A small spectrogram diffusion model, trained from scratch.
Model: 8.71M parameters, log mel input, arch uvit, norm layernorm, activation gelu, patch size [8, 8], layers 12, width 256.
Training: adamw at rate 0.0014, 7600 steps, batches of 128.
Data: 26041 training examples, 37.4 epochs.
Rows from block 9, named by matrix and row number. Rows with one number belong to one attention dimension. Each number is 128 + 32 x the weight over its row's rms, rounded and kept within 0 to 255. All counts start at 0. After the name is the row's rms in percent of the matrix's.
# q: attention query, key and value (stacked) (model.blocks.9.attn.qkv.weight, 768x256, the q third), inputs 172-255
# k: attention query, key and value (stacked) (model.blocks.9.attn.qkv.weight, 768x256, the k third), inputs 172-255
q.197 095 [102 112 241 135 127 137 148  89 171 152 126 166 141 127 136 150  90 128  61 118 195 151 115 171 106 140 144 113 157 132 118 137 111  97 112 160 136 131 188  68  62 133 153 146  74 118 122 133 113  81 139 118 137 107 169 118 149 156 110 136 102 143  93 150 168 106 105 133 127 128 113 144  81  98  99 166 112 102 147 145 143  98 130 148]
q.198 102 [124 186  78 135 130 114 134 153  92 112 139 142 124 133 105 199 138 122 137 105 143  90 105 120  96 129 107 170  90 151 158 132 108  70 138 102 192 139 116 172 206 118 151 102 147 140 163 112 136 193 156 159 152 103  89 112 151 160 132  67 149  85 152 152  65 130 131  67 211  94 129  64 142 150 142 145  75 173 174  79 137 110 117  80]
q.199 099 [108 104 127 157 148 133  43 193 141 105 173  81 110 168  95 136 180 143 142  89 150  92 135 162  97 115 145 185 160 142 150  97 128 141  90 152 100 147  81 140  82 144 135  70 163 161 127 108  93 159 120  86 110  94 114 176 112 111  85 116 136 120 166 129 181 103 129 114 175 126  87 102 150 154 173 122 119 121  76  93 142 178 197 116]
q.200 106 [127 149 107 142 192 117 123 150 119 212 103 160 188 108 136  95 126 112 123 110 108 160 112 126 138 139 113 101 162 108 150  86 109  68 178 117 114 155 148 131 150 109 151 145 100  80 141  96 141 132 126 119 149 103 155  77 122 139 123 151 130 156  82  98  74 131 176 101 125  96 169 153 101  73 102 138  97 113 121 112 119 104  80 133]
q.201 095 [116 171 137 106 115 158  73 132 157  66 133  67 164 111 126 156 177 165 159  64 118  88 152 151 113  96  81 160 123 167 194 125 132 146 137 147 164 130 127 132 142 130  90  92 142 181  84 153 111 141 136 111 175  41 131 117 137 133 104  87  91  79 106 158 163 126 123  87 164 119 130  78 149 149 128 124  78 159  86  64 114 115 163 109]
q.202 115 [143  66 110 164 160 117 107 140 114 168 153 115 116 132 180  94  86  82 117 149 141 165  77 100 133 113 159 132 179 165 102 121 173 137 167 112 101 114  84 133  79 134  71 173  72  61  63 166 109 108 128 118  78 158 103 121 110 130 117 143  99 118 146  55 144 164 136 199  98 152 138 171 103 113  96  70 137 124 146 162  93 148 122 165]
q.203 092 [208 101  96 132 150 100 138 137 104 113 174 159 144 122 133 148 120 117 127 172 185 164 146 100  77 113 169 138 108 156 133 102 102 116  45 152 107  99 190 131 134 157  72  76 124 117 118 141 147  98  46 144  83 137 185 133 164 141 120 104 116 128 138 162 113 138 137 135 115 112 106 113 133  85 124 160 171 195 175 108 126 175 133 105]
q.204 094 [186 104 161 155 178  65  74 133 153  90  88 180  98 104 125 106  82 122 163 226 107 164 137  70 116 152 151 178 179 108 154 116 135 130 107 118  61 115 128 149  88  95 110 203  98 102 138 112 124 137 126 147 108 192 158 116 136 144 148 128 127 167 218 132 112 116 146 121 106 107 142  86 138 123 109 124 148 131 172 121 164 201 119 105]
q.205 095 [139 182  85  92 149 165 143 138 129 132 117 153 138 117  87 141 135  92 156 121  98 167  99 136 182 161  94 116 136 128 164 155  82  55 182  87 133 141  99 109 141 114 162 129 138 139 116 133 152 115  86 117 176 125 158  90 130 166 156 143 143 114 136 154  43  79 151  89  90 113 122 115 132  77 111 125  40 128  94  70 136 104  42 164]
q.206 094 [133 151 125  94 135 114 144 150 117 165  88 152 198 117 168 109 157 128 148 117  58 111 111 134 189 157 142  68 122 183 145 152 157  73  80 105 141 130 146 153 144  96 117 128 121 127 164 152 151 126 174 134 168 135 158 103 153 135 135 148 144 106 101 112  58 125 104  97 147  55 174 159 150 102  64 103 116  98 110 107  74  36 103 121]
q.207 102 [124 167 156 119 119  85 128  99 155 136 118 117 162  85 158  52 162 122 136 112 142 196 148 121 205 101 149  44 131 152 140 158 198 101  87 121 165 129 100 166 129 104  61 131  97  93  83 136 136 146 116  67 113 155  85 107 153 138 161 195 152  66 114  99 153 130 120 178  74 160 110 133  95 180 139  86 147 127 128 111 122 118 113 163]
q.208 133 [164 132 176 148 176 116  96  97 102 126 134 124 187  72 174 145 104 145 152 152 111 134 141 128 141 139 137 181 138 165 130 182 180 117 136 169 129 120  96 158  62 195 135 160 139 135  82 175 105  89 192 200 120 149 108  98 190 184 179 200  63  99 163 101 129 178 164 161 103  85 155 131 105 129 140 109 133  57 158 191  64 145 140 162]
q.209 104 [178 130  83  90  91  97 118 172 207 131 133 136 146 130  60  99 144 113 154 145 164 145 121 129  95 110 156 122 124 131  54 170 145  49 110 168 123 159 151 178 140 131  64 135 101 147 101 132 104 185 170 153 125 163 125 127  35 171 113 135 176  78 141  56 168  78 161  89 146 134 132 136  87 111 187 156 145 100 124 160  90 122 111  79]
q.210 120 [ 86 131 143 156  78  89 121 205 156 149 118  92 155 169 102 145 134 118 106 114 142 170 122  91 112  99  71 124 128 140 131 152 142  94 141  98  73  59 194  87 175 118 148  66  82 166  96  88 166 116 119 109 128 124  81  99 177 124  94 135 103 196 126  92 202 110 110 154 163  79 116  96 108  97 113 189 172 125 169 100 107 161 171 119]
q.211 122 [166 120 155  83 156 141 135 146 124 109 152 208 140 107 108 162 109  79 119 139 100 141  89  80 150 159  90 121 165 146 155  99 100 136 137 153  53  88 115 148 162 132  87  98 139 105 102 130 145 150 133 133 153 105 126  97 172 173 167 141 115  77 209  94  87 151 149 101 129 143 142 117 120 165  77 104 111  96 117 124 113 157 106 167]
q.212 122 [ 99  79 109 145 201 140  78 138  84 106 144 112 162 127 152 104  95 198 139 210 163 128 127 172 156 114 108 144  96  95 116  88 183 133 176 157 106 169 148 135  91 147 145 164 112  67  97  91 131  96 201 168 137  94  90 134 162 134 178 179 114  93 125 135 197  98 177 135  78 107 135  96  72 149 146 141 187 139  86  98 166 132  91 174]
q.213 120 [148 166 151 129 111  87 141 157 126 109  95 103 146 115 119 133 160  75 139 178  89 179 186 107 183 195 124 101 115  84 150 110 131  93 126 148 193 135  51 117 132  94 165 182  97 124 111 113 164 170 167 146 106 124 143 170  97  70 125 179 103 154  78 175  88 211 105 148  96  55 102 147 127 108  96 127 150 174 125 189 103 105 120 101]
q.214 107 [146 155  95 195 138 155 112 130 153  94 130 143 190 108 147 110 121 139 162 121  60  57 133 137 162  92  81  99 149 117 140 139 122 120 122 113 129  94  83 149  46 109  80 140  47 116 145  81 116 101 155  93 160 119  82 110 118 123 111 112 107  67 109  72 138 161 171 136  95 106 100  85  91 122 106 113  92 164  99 124  80 138 111 131]
q.215 088 [ 69 113 121  63  88 105 131 113 123 126 121 106 153  97 107 143 127 122  56  72 162 127 167  88  92 136 132 147 115 147 100 134  98 119  22 175 120 140 147 122 120 129  51 118 164 136 142 113 145 136 109  93 133 172 118 124 116 101 104  64 136 139 139 155  86  73 112 132 136 183 123 144 171 103  82  98 118 164 130  83 117 148 110 111]
q.216 098 [119 171 180 188  81 165 116  99 112 144 149 144 165 106 140 114 156 108 114  77 163  86 127 105  98 155 121 123  98 119 131 133 132 193 106 118  58 155 124  94 144 154 196  43 177 197 140 112 134 118 145  99 105 109 138 141  98 126 109 103 141 130 150 138 117 182  88  90 155 149 157  97 146 177  83 151  33 161  90 101 144 137 156 125]
q.217 080 [111 125 134 157  94 111 145 107  89 151 116 149 115  94 139 126  95 148 134 182 138 216  79  80 187 158  74 116 199 106 130 106 125 148 141 144 152  97 113 128 113  86 144 130 102  88 147 155 142 117 115 111 146 152  68 103 116 108 115  81  85 126  52 188 128 122 160 140 136 143  97 185  60  97  98 112 167 124 107 150  86 128 102 149]
q.218 078 [ 85 178 130 125 170 110 163 139 111 132 104  55 169 149 168 147 172 170 131 117 104 129 194 158 109 129  68 113 152 137 217  93 133  94 112 158 158 147 141 153 134 122 158 101 202 118 115 124 190 186 144 152 137 121 126 163 153 100 140 155 143 124 140 135 176 126  96  62 155 136 121  73 140 113 113  86  77 133 160 158 123 129 167  77]
q.219 085 [115 113  89 127 166 112 100  80 119 180 138 159 119 132  95  97 139 176 105 117 112 149 118 114 142 144 161 108 125 103 100 199 132  79 114  98 169 127 129  35  48 127  81 206 106 131 145 144 122 114 122 113 140 128 119 100 134 112 133 128 158  96 139  48 108 153 144 190 107 171 149 189 172 142  75  88 205 103 142 130 129 130 155 115]
q.220 088 [117 107 117 127 133  94 109 132 149 139  81  90 144 115 120 118 141 133 112 134 111 182 149  83 180 164 140 164 186  95  94 129 116 115 165 135 119 112  63  72 100 148 167 126 145  97 115 151 159  88  92 112 132 203 143 118 101 119 128 134 111  84 166 121 151  90 165 162 106 138 201 148  88  97  69  75 160  83  28 164 167 125 126 113]
q.221 085 [177 129 115  99 126 148 162 151 122 112  92 137 118 135 135 146 132  89 144 148 148  75 147 137 119  83 139 119 155 107  89 129 103 135 101 140  81 138  74 187 135 106  64 105 142 138 139 155 118 154  89  89  91 115  96 136  65  36 158 107  78 134 147 166 109 105 169  77 104 137 134 136 157 144  78 166 123 191 146 132 148 119 138 117]
q.222 105 [ 98 144 156 106 122 137 121 141 189  95 172  71 129 129 145 120 149 140 145 132 140 107 181 181 111  91 153 124 141  85 110 122  92 147 116 112 172 131 175 196 185 144 122 107 168 163 121 144 135 132 110 126 106 102 132 167 123 122 113 107 154 131  83 122 158 126 122 120 128 134 134  82 135 153 196 136 138 140 143 138 100 115 147 105]
q.223 096 [ 95 143 152 162 104 178 105 139 182  91 127 110 146 100 129 116 127 117 121 115  63 150 131 133 134 147 144 130 115  79  53 173  94 100 162 101  94  97 154 116 147 129 102 138  81 126 144 158  63 141 129  56 122  81  75 172  75 118 108 126  86  61  98 143 104 161 141  69  91  73 111 124  81 150 109 137  92 145 141 125 121  79 159 159]
q.224 091 [159 146 111 110 137 171 176  92 204 165 151 140  78 161 128 151  87 120 119 211  87 153 159  91 169 121 110 165 124  50 110 167 104  91 114 104 140  76 183 122 101 165 147 158  99  90 121 105 125  75 115 136 142 127  87 134 120  98 143 116 142 119 155 136  82 142 150 130 123 140  78 178  78 104 103 146 152 180 151  88 169 151 111 133]
q.225 111 [133  97 130 133 109 145 128  88 181  84 117 143 103 113 102 111 138  77 125 158 107 150  99 125  97  93 101 118  77 117 116 151 119 106 172 163 142 172 126 165 179 169  78 181  64 142 129 101  94 103 139 156 101 129 148 129 129 107 118 144  65 132 166  77 139 175 130 184  54 172 136 109  90 110 127  95 135 130  87 161 162 121 170 134]
q.226 088 [100 113 148 184 109 115 158 120 102 147 140 147  93 129 124 122 101 120 120 167 180 112 211 115 101  98 146 135 179 193 139 152  82  96 177 116 147 121  79  99 174  58 155 110 137 113 124 142 109 166 123 154 173 136 195 122 170 148 124 101 120 144 131 192 113 100 178 156 122 132 157 146 118 109 150 163 165 186 175 167 122  86  46  92]
q.227 089 [150 147 164 152 118  89  82 105 137 110 141  67 179 145 131 157 154 108  92 114 153 137 166 126  58 151 117 137 109 143 167 127  85 178 157 137 125 115 179 147 106  75 142 107  97  89 137 171 119 145 196 112 146  89 142 118 141 125 104  99  74  85 116 116 122 131 131 138 139 120 104 129  92 129 218 157 179 115 188 145  88 132 140  71]
q.228 093 [192 110 127 146 100  56  63 117 184 107 146 127 120 146 156 103 105 128 137 169 136 161 172 107 131 143 181 134 110 169 187  62 100 117 129 157 170 164  88 112 137  92 184 122 135  63 117 191  77  95 159 135 134 166 150  99 133 111 195 126 154 154 113 123  90 116 123 150 183 195 130 150 133 150 140 124 134 189  70 200 105 121 129 126]
q.229 086 [ 99 161  79 117 132 160 166 117 155 109 129 112 121  84 146 130 158 119 105 144 156 133 153  99 142 136 156  93 117 168 158 153 101 128 125 165 171 130 140 115 110 117 125  57 159 129 107 140 146 115 115 109  77 128  76  62 112 143 135 161 102 156 126  84 128  66 103 147 118 196  79 119  74 118 100 137  80 154 109 124  90  96  81 157]
q.230 095 [127  80 149  91  94  97 123 164 115  86 124  96 157 148  82 174 135 131 127  77 111 107 129 147  89 190 102 151 142 115  98 113 148 122  77 108 136  96 119 142 161 113 169  83 208 169 144 113 174 188  90  88 185 109 127 103 110  74 131 102 135 162 132 122  94  93 117 134 135 102  70 148 159 115 190 172  77  88 164 126 112 108 144 132]
q.231 080 [129 127 153 142 114 116  99 137 157 147  68 173 161  94 135  77 131 123  78 195  93 142 126 104 186 127 159   2 179 113  98  78  63 114 195 108 112 111 152 178 108 154  99 164 105 111 173 125 132 114 130 129 138 202 100 132 114 139 120 110 106 142 115 128 101 188  77 109  93 141 122 121 146  71 154 123 132  96 157 142 143 185 132 117]
q.232 090 [ 83  99 114 142 140 101 117 125 156 126 162  91  98 138 153 164 193 100  83 167 179 160 157 139 119 101 174 133 143 103 137 148 146 177 109 158  94 138 170 100 160 112  61 170 141 155  83 190  99 160 179 133 144 122  99 188  91 142 126 136 140 116  82 174 120 148 142 149 138 144 105  99 156 148 198  92 168 139 140 121 133 151 167 183]
q.233 104 [126 142 109 136 127 109 111 160  78 167 122 114 118 136 110 177 108 114 129 155  97 130 164 145 136 146  85 132 122 152 142 152  96 183 119 108 154  92 142 125 143  97 188  93 178 195 167 112 198 141 144 131 122 144 152 106 161 126 112 139 123 174 146 190  92 105 206  51 180 167 162 113 215 106 105 170 147 166 151  79 117 143 105  66]
q.234 083 [ 96 132 146 108 147 114 139 177 148 112 119  45 117 108  80 125 169 147 138  61 177 114 167 192 142 138 129 123  88 141 186 104 102 128 132 125 198  90  98  70 124 145 145  88 148 182 152 135 134 112 152 150 164 115 120  87 157 130 112 161 122 129 115 122 164  77  68 122 175 120 136  69 134 137 187 124  65 164 115 129 124  72 141  77]
q.235 091 [160 136 138 145 142 133 106 161 124 102 145 100 123 135  76  87 183 144 156 113 119  85 104 173 110 124  80 157  92 170 131 164  90 190 130 137  84 162 127 162 131 119 148 136 181 125 181 140  73  96 133 162 163 113 103 148 118 122 119  89 147  79 152 147 165 100 123  90 189 102  89  84 172 150 130 154 153 154 124  92 103 218 166 125]
q.236 089 [124 128 113 144 166 104 157 153 134 140  81 119 164 139 150 146 140 164  86 143 109 175 106 130 108 111 151  59  97 102 159 164  89 175 154  97 107 181 140 169 149 100  86 146 141 158 150 172 126 170 130 121 117 119 113 108 139 122 143  64 158 101 180 173 103 159  76 107 108 121 135 174 124  95  92 158  99 113 104 185 161 125 197  57]
k.197 105 [123  94 225 151 187 148 122 108 134 146 112 135 109 123 135 124 150 136 126 130 233 132  81 129  33 120 185 110 160 182  95 172 151 128 187 112  88  98  87 131  71 166 122  91 146 146 104 130 107 104 105 163 155 117 197 137 105 184 135  85 145 122 127 138 152 126 122  98  83 160 149 110 106 133 136 136 141 152 151 174 186 152 120  95]
k.198 080 [ 83 123  89  99 122  81 131  94 102  74 139 109 110  96 135 144  68 180 124 127 114 118 185 118 148 186 101 119  85 151 119 195 138 129  97 123 180 121 177 130 147 147 143 119  88 109 107 142 128 131 186 166 164  99 124 111 155 137 175 150 102 112 115 151 158 109 197  95 139 148 159 115  75  83 144 130 120  99 204 158 102  84  88  64]
k.199 090 [ 93 117 152 177 117  94 121  98 108  92 133 110 179 119  98 106 125 180 163 139 111 164 177 137 121  81 138 134 112  57 127 119 141 135 118 122 134 137 178 155 181 162 109 148 119 146 102  67 117 180 139  98 139  74  78 163 139 108 107 106  93 126 163  59  97 124 149 143 113 137 141 168  41 126 149 106 124 133  97  91 132 129 175 181]
k.200 085 [156 140 140 118  95 168 174 116 128 162 129 109  99 163 107 145 107 127 104  70 137 163  96 159 116 157  79 100 121 144 123  78 149  85 135 131 130 119 108 106 148 102 132 120 132 169 200 125 151 120 149  79 142 133 161 151 128 108  86 121 191 174  61 163 103 149 141  71 122 145 141  77 182 161 131 132 143 121 103 169 122 119 139 125]
k.201 083 [ 87 194 120 148  77  93 107  71 133  98 127 119 179 111 144 144 152 110 159 128 165 120 147 127 129 108 102 177  77 182 178 148 136 135 144 128 159 154 139 167 153 124 122 128  51 133 116 102 112 139  72 162 127  25 105 109 157 135 123 167  99  75 124 144  67 101  92 119 114 120 146 131  93 119 125 123  71 118  53 113 182 108 162 177]
k.202 107 [153 107 143 155 130 168  78 134 112 137 164 141  63 147 145  96 110 132 119 186 128 149  70 116 120 122 195 159 162 137 113 127 137 144 169  88 103 157  91 128 106 104  84 147  93  98 120 153  92 150 119 135  95 187 131 114 114 160 136  75 136 113 155 122 183 110 137 141 114  88 132 111 118  99 102 148 118 129 169 182  94 136 162 172]
k.203 090 [195 165 157 122 183 108  90 167 128  90 204 135 168 119 179  98 144 131 118 163 149 162 137 113 167 132 117 110 123 155 131 153 130  98 162 152  93 110 170 130 110 177 123 120  66  93 110 111 127 105  84 137 157 182 138 128  90  90 138  74 168 101 108 130 153 120 140 160 105  61  85 124 132  61 109  77 156 155 144 118 134 124  98 123]
k.204 094 [151 129 102 180 149  85  66  81 127 118 135 154 137  92 113  73   7  95 128 179 119 149  98  84  93  99 176 143 146 131  88  87 143 140 161 107  60  97 100  63  79 130 152 173 108  70 108 113 131 167 126 123 124 169 155 148 101 104 147 108 124 159 138 140 148 113 123 157 173  91 110 127 110 174 144 107 137 144 150 153 123 117 109 183]
k.205 083 [157 137  17 109 146 164 137 177 133 104 137 128 124  90 127 130 185 141 160 109 108 117 124 124 143 128  90 104 123 135 141 106 125 148 160 101 162 129  90  95 194 196 110  91 111 100 185 152 156 179 125  87 110 135  92 168 108 147 148 137 103 116 150 132  61  88 133  56 147  73 113 125 150 145 114 104 120 166 100  95 122  72  79 114]
k.206 085 [143 185 122  85 137 160 186 138 117 169 109 114 145 141 100  91 168 147 101  94 121  94 107 122 127 164 137 131 140 210 171 139 148  80 156 132 149 106 146 113 136  93 120  89 165 161 102 131 117 132 123  92 119  66 153 132 141  54  63 137 168 102 114 152 128 138 135  71 129 132 119  84 195 141  94 149 131 132 168 156  80  88 104 163]
k.207 129 [172 141 139 121  89 166  94 125 164 126 153 103  98 127 151 114 166 160 120 119 158 107 134 131 134 118 125 127  83 137 119  68 143 129  99 130 156 124 119 165 163 136  47  96 104 133 119 120  66 131 130  58 108  89  86 168 101 128 112 159 144  75 133 107 182 152  90  73 111  95 155 147 129 171 122 158 142 142 148 107 120  96 175 111]
k.208 143 [133 145 102 120  90 121 115 133 115 154 126 141 102 166 106 131 161  84 165 142 147  81 116 162 143 154 123 131 117  84 154 119  68 162 146 126 119 158  99 162 160 148 115 101 119 163 178 157 129 125 154 135  98 112 156 188 136 105  76  65 151  99  96 180 143 132 155  25 101 114 120  96 165 126 124 156 125 204 129  79 181 166 164 114]
k.209 153 [145  81 138  86  98 177 119 157 167 110 182 113  96 108 197 119 143 127 120 144 116 125 113 165 130 130 147 174  88 118 115 107 114 117  99 163 134 123 171 128 128 169  40 108 146 108 116 125  48 136 119  62 104 113  90 144  79  60 100 120 174 103 114 108 146 124 110 125 102  98  82 165 143 169 115 134 149 178 100 119 110  94 132 119]
k.210 135 [181  69  97  99 112 203 116 160 181 107 172 129 142 151 131 103 125 135 122 139 138 153 129 169 130 171 122 113 101 115 114  68 115 117  91 161 108 129 121 137 145 118  15  92 113  81  88 137  51 139 118  76 124 106 105 114  93  94 107 170 115 133 121 105 164 157 136 126 122 118 133 134 140 205 138 161 133 134  78 127 118 119 146 132]
k.211 131 [138 121 141  84 106 145 151 156 121  97 212 113 110 151 199 142 109 138 116 154 151 104 145 172  98 135 109 123 106  99  89  65 117 134 120 155 149  73 123 124 148 124  17  92 129 133 140 128  37 128 108  86  84  84 133 146  99  95 130 141 102 108 127 149 158 149 129  73 121  99 116 110 119 183 137 184 138 186 114 107 146 123 137 112]
k.212 107 [ 94 106 123 165  55 103 130 128  97 140  99 150 107 174  96 126 143 118 131 105 124  84 163 135 127 106 102 187 107 138 141 126 141 111 142  91 136 114 138 174 162 157 215 144 132 160 179 188 155 138  78 167 131 124 132 111 127 172  88 107 137 100 137 117 136 145 123  94 136  90 101 118 110 116 158 126 109 132 178 141 137 160 152  90]
k.213 122 [125 111 127 105 187 132 129 109 156 126 150  94 117 105 180 143  87 116 137  86 167 127 109 166 114 136 165 131 171 162 119 121 144 130 130 159  97 111 149  99 133  92  77 121 148 111 133  98  58 147 109  83 100 111 144 120  72 117 164 155 157 121  61  86 159  87  89 144 133 134  99  96 163 110 137 141 107 103  98 138  64 139 131 155]
k.214 104 [ 93 147  82 138  67 172  90 153 103  96 175 108  94 159 130 115 164  80  69 161 131 122  81 146 107 111 149 139  85 116 164  77 133 112 154 101 141 127 126 163 158 118 112  80 108 197 132 171  86 145 201 111 122 152 145 166  62 122  92  99 175 100  84 150 207 142 168  59  92 120 171 100 111 154 158 142 122 136 159 125  53 117 137 119]
k.215 087 [158 136  94 125 115 183 125 167 150 155 192 135 111  81 155 201 114 105 122 123 112 136  82 147 140 179 129 132 146 137  88 165 118 112 142 133 136 122 128 115 208 140  87 128 186  96 111 142 101 102 131 146 120  66 103 165 116 127 148 108  83 110 124 125 161 111  80 128 136 207  45 113 124 122  71 129 182 152  76 140 143 112 107 139]
k.216 093 [113 113 129 144 185 144 107 137  99 122  93 106 143 106 112 144 140  79 132  96 162 115 113 112 134  88  86 152 141 151 112 142 140 128 146  90 163 188 168 167 147 153 139 175  99 154 107 127 144 122 190 153 119  90 134 120 173 197  86 110 123  92 142 127 125 115 125 184 100 150 133 120  93 103 106  58  33  56  84 125 156  95 138 102]
k.217 094 [163 134 155 158 137 182 165 113 126 137 163 104  90  88 182 118  93 121  94 135  45 139  67 134  82 132 155 157 139 116 119 121 193 121 143  86 139 105  50  62 148  93 131  97 138 116 180  87 124 137 105 111  90 135 126 165  75 138 118  96 115 124 144 158 204  79  95 141 136 164 130 137 142 142  87 171 105 121 138 190 127 143 149 184]
k.218 093 [ 94 134 129 129 117  75 140 177 104  85 151 122 151 119  99 147 141 158 130  98 105 151 163  92 150 118  58  92 156 120 144 119 101 141 133 160 204 116 144 176 123 106 176 141 116 164 176 125 172 143 141 150 183  99 128 117 120 183 135 170 137 112 118 120 113  68 135  99 170 169 123 137  84 101 100 139 101 149 137 121  90 141  87 119]
k.219 083 [146 143 161 109 140 181 145 133 103 151 156 171  87 174  94 102 138 124  79 142 110 138  59 126 137 151 174 140 123 142 127 132 100 138  78 139 169 117 166 122 118 125 139  71  92 173  82 108 148 146 135 125 181 139 148 128 128 104 144 149 144 148 103 137 184 117 166 107 141  86 119 134 180 185 142 146 199 131 142 154 141 132 158 111]
k.220 073 [182 119 177 118  91  84 152 191 161 142 109 126 118 201 167 142  79 116 139 145 162 136 109 129  24 157 149 141 113 133 113 101 131 150 161 161 144  77 102 127  85 119 112 158 116 125 147  75 115  78 126 115 126  96 163 168 122  98 152  63 194 139 155 149 103 150 114 136 152 117 168 153 130 191 101 175 155 202 136 120 154  83 131 138]
k.221 084 [116  80 143  81 153 103 136 102 109  94 115 110 133  80 145 171 103 104 132 175 101 126 191 136 107  64 157 145 135 130  97 155 181 117 160 162  79 111 148 130 118 120  72 190 150 160 146 154 102 148 173 104 174 133 164  80 115  67 117  89 134  49 137 126 152 130 142 153 129 133 161 164 141 134 101  80 156 147 129 149 110  76 108 130]
k.222 086 [ 89 117 130  70 131 102  57 111 114 117 130 130 130 110 119  81 180 143 162 116 183 165 160 167 156 104 134  92 111 108 152 156 128 158 107 139 127 108 151 157 118 137 115 163 116  92 137 109 117 128 151 150 130  91 128 105 141 181 123 150 127  74 117 113  88 182 112 105 104 127 125 132 102 128 150  65 114 115 152  83 101 145 129 120]
k.223 108 [131 124 161 117  54 150 124 179 160 128 101  92 107 125 124 125 174 121  84 130 112  56 106 122 138 106 136 152  97  57 119  71  95 117 100 157 120 149 156 162 151 153 110  81 145 167 155 141 100 131 163 100 109  68  77 162 129 138  58 116  85 108 134 129 153 124 151  65 112 117 112 137 165 164 105 170 124 169  90 112 147 124 162 142]
k.224 069 [130 192 185 133 119 156 107 102 139  70 117 125 105 129 115 131 141  89 100 124 123 120 175 148 123 107 161  65 112 171  92 181 126 102 151 101 119 141 109 204 113 115 162 115 177 115 138  76  47 116 155 153 153 122 160 121  77 108 106 125 105 137 183 123 173 147 131 159 104 136 138 112 111 182 103 120 130  67 153 127 160 146  97  93]
k.225 096 [163 141 150 137 138 193 157 175 131 112 119 117 133 130 139 174 142 122 110 122  70 177  75 140 129 167 136 108  76 111 107 137 156 147 183 133 154 134 109 158 210 109 108 147 123 126 133 140  70 168 171 170 215 136 127 111  98 160 131 148 194  90 101  94 202 125  99 163  97 111 138 128  81 171 129 129  98 110  79 134 155 154 152 106]
k.226 098 [146 111 173 144 169 130  86 155  87 133 136 157  96 113  79 127 117 115 142 168 149 143 154  99 101 102 219 168 197 213 137 118 176 167 156 115 123 146 113 115 106  94 174 128 115 115 113 118 147 162 115 122 148 173 158 134 123 135  87 169 150 180 113 143  80  78 187 157 128 133 131 132 149  71 133 132  93 150 143 161  91 143 126 140]
k.227 090 [171  88 134 167  97  17 126  63 103  57 137 168 179 153 128 126 180 126 148 127 121 112 152 107 132  76 161 183 104 158 116 191  88 140 139  94 106 103 171 150 109 147 117 184  60  95  95 132  84 103 115 131  92  92 123 109 171 161 138  92 103 150 140 146 100 103 171 128 111 153 158 166 111 142 207 166 172 115 140 144  89 169 146 160]
k.228 096 [147 115 130 128 151 121 133  60  89 144 127 152 115 145  94 121 120 106 132 140  85 121 166 111 100  74 204 189 124 126 158 157 118 110 178 133 178 157 150 155 122 158 214 146 123 122 145 143 144 115 111 104 180 154 159  94  86 162 114 157 105 163 184  87 108 111 118 166 161 101 129 150 106  97 148  83 127  67  99 149  86 147 105  85]
k.229 086 [125 172  41 112 150 164 188 105 142 101  91  69 168 117 158 196 147 154 114  96 160 138  97 126 147 141 126  99  73 118 142 205  84 143 112 150 176 124  67 150 155 115 135 108 170 148  49 149 115 129 114 172 124 118 128  94 133 195 116 162 141  65 100  52 188 130  75 147 111 172 135  99  86 154 171 107  82 131 111 132 147 188 101 103]
k.230 088 [ 92 113 106 148  99 119  78 198  83  94 175 164 193  82 116 125 117 116 140 101 158 146 197 174 104 109 129 102 191  93 136 102 138 186  60 100 145 125 186 156  93 135 108 114 140 136 108  83 165 150 102 113 131 148 102 144 124  48 169 129  93 165 129 104 113 104 177 130 140 118  86 121 171 117 161 133 115 108 139  60 120 140 120 139]
k.231 084 [155 109  93 112 127 102 145 139 202 102 149 102 100 121 156 118 107 134 129  78 143 134 161 146 118 105 172 116  94  75 126  86 122 142 150 152  86  45 160 196  93 136 153 166  90 100 165 128 104 130 122 139 139 141 101 129 126 131 153  35 135 136 136 145 145 134 165 132 142 151  72 160 226  94 114 108 171 137 114 136 130 151 170 134]
k.232 093 [102 131 104 150  86 175  93 162 146 153 150 127 134 139 181 108 116 119 127 147 165  83 186  93 105 109 143 159 116 131  97 117 135 122 116 196 122 117 206  96 144 142  33 183 140 103 139 170 100 138 113  77 143 123 103 144  79 118 109 141 103 134  91  85 147 168 143 157  89  92 114 112 108 129 107 157 168 105 146 114 107 102 151 165]
k.233 107 [115  94 128  52 124  96 106 153 101 143  93 171 101 104 114 158  64 146 128 117  78 124 221  97 122  96 126 105 193 164  82 182 149 132 152 127 114 111 125 123 118  94 227 155 136  62 154  87 165 166 133 132 135 163 129  82 142 113 160 144 124 144 168 193 104 129 144 129 130 153  82 131 145 112 145 153 164  86 125  89 102 121  89 136]
k.234 097 [115 188 127 109 143 109 138 133  99 134  68 111 120 127  49 126 130 181 128 136 149 108 142 127 108 123  94 100 134 150 166 143 118  77 125 108 211 137 106 139 173 114 172 100 129 149 112 116 151 121 136 171 143 122 130  85 175 151 105 167 155 120  94 119  97  71 147 112 141 141 121 132  91 164 105  93 124 141 137 110 108 151 137 126]
k.235 079 [161 138 139 125 139  34  94  77  84 106 100 117 145 145  99 145  95 128 184 143  93 172 128 172 105  46 136  98 167 120 118 135 123 209  84 105  87 146 204 140  83 115 170 155 110  75 113 131 150 129 132 156 133  62 135 103 161 146 157 155 111  90 171 161 121 120 150 108 175 165  78 186  87 135 137 120 107  93 152  93 125 103 121 167]
k.236 088 [111 166 156 111 137 125 154 133 147 171  85 135 115  77 152 149 151 138 188 148 107 139  65 189 142 131 121 111  73 148 128 152 136  88 152 202 141 125 111 149 139  76 126 117 130 145 152 124 117  71 105 103  98 116 149 146 145 115 135  93 150 106 119  79  94 126 145 131 173 107 102 135 117 131  79 183 103 124 110 178 148 167 168 163]